Rows from block 6 of a small autoregressive pixel model, named by matrix and row number. Rows with one number belong to one neuron. Each number is 128 + 24 x the weight over its row's rms, rounded and kept within 0 to 255. All counts start at 0. Numbers have three digits each.
After each neuron's rows are labels from the 100 images, of 14976, where the neuron reaches its highest value: "top examples" is what is common among them. Only what is clearly more common there than usual is listed. The data: analogue clock faces.
# fc1: MLP up (model.blocks.6.mlp.fc1.weight, 1280x320), inputs 160-319
# fc2: MLP down (model.blocks.6.mlp.fc2.weight, 320x1280, transposed), outputs 160-319

fc1.241:126119120119152133102109145184107144140136081142147124103100141159114134102158100118104140116081083159130124091135125095132143152094111128110077143096154128152141104111158127122155131124125108118086109144123116158134143152139080113137129159144091088144164112114115126100090136149140120152130112136175113115123071147146089135162138114125161128148095155095081142112164118120123162157161135097097113135126099120097158146165143120093082124148132155138144175182182112110135095140112119
fc2.241:130146125122051072146144066111144112124124170099100143173154116073148130162110149137142121133167135135104087167125129213117117115153150139138159113130116149146127111125068130154120129165136109146162145115130131124144115100143173139120120132117146146123100101150148128160183143110145129093113120142098116123079166117106167107116123134083127121137131134134131110136109146113152092082099117173159124124127127123142102114093145145174184152131130125142137103077072138135118108162132118
top examples: hour 9

fc1.120:103149099097105130116096134142117081108097137094124106118127092122162130135157185120154153100127125123127120139158123152147109146118151161146107115140145137125113115129141121130147211111116136140130141182123167169114144141096095145104125150126144123129121140144127131154139131150139103097117156121158157103145158119136131127152138128116113112135141098183115146090110152157113151139103118139098125131151111113131163132064134160086095121124096114113167147141129115117160131118135157
fc2.120:178085157131130122125136111127177130152123167165159165140147145166116118122149141122116102190105105143124194163127122093117157103115103094120151162116114124113136129131131107127086106132122126121135145087097132100126112126151163138139152120100188147092104138118133120110125143093151143080143137115060155122116118104159167183145108092137152104143123133131122100116139133092117141118101113151171169135100158111115114131163114169160181122142130136124120152119115128107146119101155124
top examples: dark face

fc1.258:121154152106098117145159120105102114067138112138122079121100198156125120156144145108127125106150148121109160130122122117141080137096087135160120110105182153099084111144148113128090118128143171124159130186088159112132151142139113119112140105151103106103139134126147135134160094153155118103093195099109123116136110151122132131132111142115124147115162134154112149099118092146110141139158125166127155080146127129105148141148086110152124089103125145124108112125152145139158183126102109
fc2.258:126115107141152176129137146141113136142113145103140146142160091109149123106098139148150101107134130159141074114139147103141167130163148094109126134133076113134164133132124117120154095074120116139077144071174141136105088104153146134142150139095142156152129121150135135153066165112110098131147078165156138142143095120125126140113149126126156129149122114108145111177126124113165149159134140076119120169112155128163108082126141134093137118150126107119158151120105123113112113142128180
top examples: minute hand past 3; minutes: 15 to 19; minute hand past 4; minutes: 20 to 24

fc1.419:144125151136105117105143113118122120145126127157146130126162090095116126089107110155107133111121108162109080131101153152093150133159111120139116140127191149163155138137111140099111112108131103118143150130077080152153144132131106103146098142113149126123136177092132182103106106184096133144125130110129103160111074141159082146095155141067165100178147148101114085148097122166183079115142103141107091145142120133123089139178133131110116144126129115139139094161111113125164112137137109
fc2.419:170171134150144092129151141110118162146137130116120143123128130148158136105137128088127108145170169119163193128120103102142151101144134152088122113156099092104087099142139088137155119127158149125110123112160143126113114120112148129138185128130077110128093099155108073115109144090140129119110130114123129122148128096103157127122129134180144147084131112174129159102168164112072157125126200128139122141115106147090166103110128094113117089116120110129116142091128114155110129107122128
top examples: dark face

fc1.239:136172147121131103159135140107117120169137124123125153103104098106126134111119104125108145135134149089156151148120127159119111151068157122141190143117145180145135111141115137139139115149134079129137130099122098112113118089152089147096102141112120107105131160161156135115104113128101140133132120115115108161131136179106106175183108111114163142089113085155134157140146109139125121088095149163111168120146120160086107136150168119113123064101093113157082148123171182163137165147120144
fc2.239:103118115144120155111141117140163108121091109118152129154135160161113089118110163157120122093096110175107098097113114113161125095197115111110083139134117083117124155149137095127146116123100149124116149138143147135126108160090159083158147136154134133157124081107129139145159116128155126126117147104142106122175119073166109096115129169156092128193168131097147099110110135109112154139173082098156091130114116075155144128129100121147148151148140158093151103129097092115149108107139118
top examples: four ticks

fc1.414:078156129155167143138131159127107163165118131095161107141135139155090098132125129094114164128149124104140115089171112122159097105111096134127141145095108139096146133110133088176112140146090142148132100085159123087140110119131109135132135120117104148133169130119126117148157117145174144116123132104161104135165120142128131152156121177117129095120102156131140136181123135141128094109119176165191144099113136083135063109110117130130195120118106146141138126163165144151125106101100160
fc2.414:132138088111127150149131115132141117119142142153159112120143151150138091098146150136073142127136174152128142142110158123115114139120113129108137158156135106137137123113112162122125090145110116130123145168130158177114164156119134157140141152144147099143120120132138120107097100160070135089137119092089158109099137139156081111106148148150154154115140122155121133085139150114128138150135086121098139164134154171126149133126110151124079090161142140072141151138096116095134163077194128
top examples: hour 12

fc1.346:142134129110141146110136097121116119125120122146121137085143098092101108129102151138105145140152148119188099108144175134126120134121153168138119109166171137109150174125131184150129165089125109132123146128101156124087135119124166158126143183083143124057115130195162135137095114127091164102110122158139108132138146160093103130140141125136122101137124110138119106139123130171110104093145117130124134134141111076153131140133118171172116139108125138097090150152145132083116105163121134
fc2.346:133145172155103131133134175141139103122129115140129138149131144126140159136162094115139134144118117146147161137150112149125129139131102115119144133107087144155110114139129090085103089161103098180140120137157114136164118126127090109127133077161125143173128132072093156141133127103165128128160110096098132123112146084175133140120112093120170143144096160136119179129136160110124116125149127074143109124102105162116153165098146099115124137114096156124148117073134092149128150125137114
top examples: second hand; dark face

fc1.76:107159131172172095143147130138096110135131106141122157139146125149139116133108164089128131126130158110148144127090099121137166107118180139098124130102180132123131098153118162141088111123103083121101168142094118128112148112132143136146114131164114117115128137122148120164132170125120137133114150172128112137132116140139147143137075157102090114126166086161110134126152129117133129126143101096138103088122134159144122146094155152133104133112131094110080117152120135152166106172092089
fc2.76:117087141093103159097130124142164145152163126077128138140098142100112138131172099154127123153140107150116149135157131117134102166111131096127140141187089105086129144102122077095175140154146154136142119117106133148135110164150108137118105125121133129124159131096141139114152062137147117133146145072166189093094184129101113126149137140123134150122118136104140102122118108128112134116150126120178144167159146136082133136178154136145168140123144164107093160117145109070112146096166110
top examples: dark face

fc1.646:174125114144121212103134095132106155129132146110123127137136096115112083098128156177183159119136132131132124139154133173106083142106105107128153067158138115119114139146150130116155146100116120096106159130141127140165114126119119158130123146134121125128128126134145112138115127137135102112126130089115114131166133105163069119150087122119154078153091143135138136116079153127103143116147141147138135141098153107141157118087155123134084123157138168167149121158091182120148177124101113
fc2.646:131116136149141094161128175147164093084078148120132125092150123145166207103146123093117070093148143110107135140104134081126133134134136189133106172121130126137120088135117137157079140146126133159145072125129112154093119122162105130114106135065100138133139128108133143120117116120146108158127137148130154119109122128138134116112188144155121182100154124118089140170141107133116090130110156137124102124131114151131133140138105145131137137109101127120150157138171106126123119120154173
top examples: hour 12

fc1.612:099095119117169194121143137146111135160143138085134117139128177179107146094150139165134106124117137100159119125148108136148113146142083124128150124112107086099142141131120129135122167083130099144140133123196094111127127116134128154120169119151072155130129093091121111152136040119111129096143140125133122099172116153146136099127102175111124111117106134123132128159110138101137143120146156142104151120111120112131138106089097102124131115119138171149155114119171150169144156099139154
fc2.612:145172115127106094147126109130117120084139142141128127123148147134143125122135131098120156109161114143092130134077141105091155107119103136129128153141117114130105133098138134124097119122113157133097148162102166137102162169156094141130089157089179152142065144126108142122096182152124117170140134089131151168095139123094077089162159124128110135112154105123113137133125133113115079162081140131141140197122107150156120147121118154107109111126110100085135167126155090097154138130122144
top examples: hour 12

fc1.726:112112144129107090146141177153164116108140127163111158112122115122088124092123114156115150130120116088149112094085098136135099153135120183155136125135108135135120136190090104124097161106133147124088100086121118130188145133104168122139144131158124130116141131125126146092121124143150155100148066163113127121150131132109133124149103153078115135129145153121121139137165157098158142122105096192141139138090139115153134116152162099132139090108157116104184140146099115105111113144119106
fc2.726:146155125128168176111110130108097112121127159131105131155097138158166141158143175140161136131136146179117119157135125078094155085115106084119108124141173117078145112114149142117143074143142106131153162149118135136100134113150121168150121114112122117153118112127118108158102135116129096147078189134147140144130124141127116140085166075170161120132102078112135137146129100147101115118150175082111144130137117120096144122115125146140143175123088139176077123134150128117126131120102138
top examples: four ticks

fc1.143:131111147116130131146122132124160132131089097140094162143127115079081140104128106153140106168116143138149112119098151144112136192150110109123076105167177116121145165164106126119125134135126121137106156106172118145137150119163107147170145173161130084102143097096159137114104146123095118125113102136128142102102108096173074138104199108134132126142115186117169128096117086094140158135141095082077090127110165102136092093143125119138095133111143146120129111131110166162129123127122130
fc2.143:114126137119112125111126132173118109118154176118158112099107111157161106124129149112158138075158104137093144141165083121161149093118131154155161151100123134130117082086100114145105117125141115096126097141106116111118100107097123094092086090113134145132129155112112115154131132155163132150161137122136115162129133164092175105151076117111155122110128080118112161177105170150124113135131164139141148137119102149123157187112130138081144120132148110145122154125145074118130131098136132
top examples: hour 12

fc1.243:192129119162133115130134137161151102121130138150127115137085135134131093145131142130109137139164108127116142080130143162120126143104169115124133128185129123141084141098164060150156118150105113161139138142150110132126127146138137120118097118179144084113150122147132110175141137110160092150135122124141143119093124123119126154128112166117110157123112125123143127116146118133121168130061148149140168147134086121128095194132143113145122119129113107131181120067129114106143139132126140
fc2.243:137103124118096123138119112125067092149090133143157112096120101148134154094087131089133120099118154168163108113109118058098122123135138109127139089129113097123113129141146169086090120123132113116094096107095104099186148119137117084094152112106101165159104126140132099130144148122120158152119123136143125131133156132140117126108137153118166102149127144109140129197100153119127157142080137138141123119165129128162156111104121124131160129133091152161092179209127094142133160125101140
top examples: second hand

fc1.657:102129152151153142121131106128119122146128134142112121144111082146151138118100107094124112119124128120135115168124121121148126108107158105113145159116128141150087136136129159111148140130126108168117163128130129112112114113150142155113137142084152127089069104172127116119130158133106093095140124074099119126110107103091140165131099143141129120053081093093144099169122142147100079082156121139112142166148122146132116157123088154102134146114143107138165137151134164128080138149125162
fc2.657:144139095115116135139132157135156140089138114135153138154125179118104131130153157140104148141124118132121140130141138099101108168181119143152110115155100143119146137108125098149110104124140137135124109133130127152096154167086122121135115119181086121151193137115126150114146110074148139136110136180136161099106138159170114121113137130100106136182147157164113150070150105107138146165145146120131121063121136124117116112158134099170109119135127144127116134083094123128183122106177074
top examples: hour 9

fc1.649:134127166110146161111131070093082151125120151121114121164180138145110123158110139163137135128158109111131096137162170120140111084117151096087127081118120139130146136154139135131119111138102156126148121147122102103116151187127110136095139129119093122162095162112160111120096122073146100155143146125151145180148126153149108089106211114154129116063144144156141132102123116162112107111122141108173133121145147171135114079071110107124127174099125150115121165177112160108121103103122101
fc2.649:125128119121095101122141146156170106160135104123114124101129118122148131117138128069123133113099155150117145133098120144130171164144096179150139162141106113129095126105125160113131160114133092113104118096121195134103108091110157095140119160108155138109156115152109150144188110181116138115137125141115134083115154095088156177133045177147146131202122135128104107127113122133122148134120106147129113127120112092120149150173134129111120075148148112158144103101137104125120162147143171
top examples: second hand

fc1.711:182135102111115127129091126062137117148099120156136128130117117120158095116134122127119141091159143107108113116108091124105091108135113126127153122147160104083148111128145138110121107123118079113123184125090159137097119096135168162114156127151157112112128111121146106084118113155116080134116110092131091122155100165112172160151126163125092137138113091132124082120123146114161079138120140096137116096151124165106104102146159125098116105131110072148130134170100122143140093151166075
fc2.711:129167171105129119097102147120152120081142160108134165121097133150083177150144154127144125143120126133101145132201146147124160104143106167155089162109070119124071166133129076097173162117149131125164081076139111144125171113133079136142136127104111152125114114087132136163152126116135154155148096149140152114096102102117105125116132089144114146121111163159159125134124124107095129106090127140117121085179124137131151137121120109170094138156087140123123096108132125123088143131108162
top examples: dark face

fc1.458:144135132159132134178135152153129137150082126111119113119160132154158139121160071127135157117148143152118172110162122125107130091153121167147156125124139148146141079108135188114117107142155122128142101129120121113098138153174148145109169133117146106149130113111120133102117100118117078146186156114130093108106107141111161146166152158126107108111117113076085117143089125148193098148091116109180120144111137156118106123108124096125077168114116095119166093136135108144124136127133115
fc2.458:121149145096109130094115130131141102121117092148119148109124135102135141137144136162145135153131088126119085158125108126121140154131093093118124118101116071102099134157126103157133105134092166103088106124094139111130097129063134134132130122157090145086076134129139161106092142144147159107130127134129134127151126110130131124124138100111192127158125137115138100125170142114094122145151143107098151055127179118137112130121122109116140081153121124133118143133113084138121114131109157
top examples: dark face; hour 3

fc1.673:119152092138098114116156149092153134130144127162125134098123118165057139129146149151126106084129125091194079092116122131109165137131098159134109134115179126158149135145109128133104144115127111191122152103135091165170150160090110120119124154172137152168114135123129128120133119126126118136133107118141086120112092094149170143131153132087105134140140112073119154121144113136134111104115129104153075174104123127120180117122122137069141137143091101118107143145075102107144085140147144
fc2.673:122128176134170089119091134130129140137136146114119137139129090126194151150117116118188144115091143143102139142136167116160128065125134122114154127158116135096127107157121112113142130150112119110137126166124168130117076129162128134146103095105134129148140129119115115131127160133108117104100119143121158113135130170126069098129120113140152106087097122196151117163115168048116156131129107094092160102134123131101162117097116124153113158123117163161100133154159134155123142117100128
top examples: minute hand past 3; minutes: 15 to 19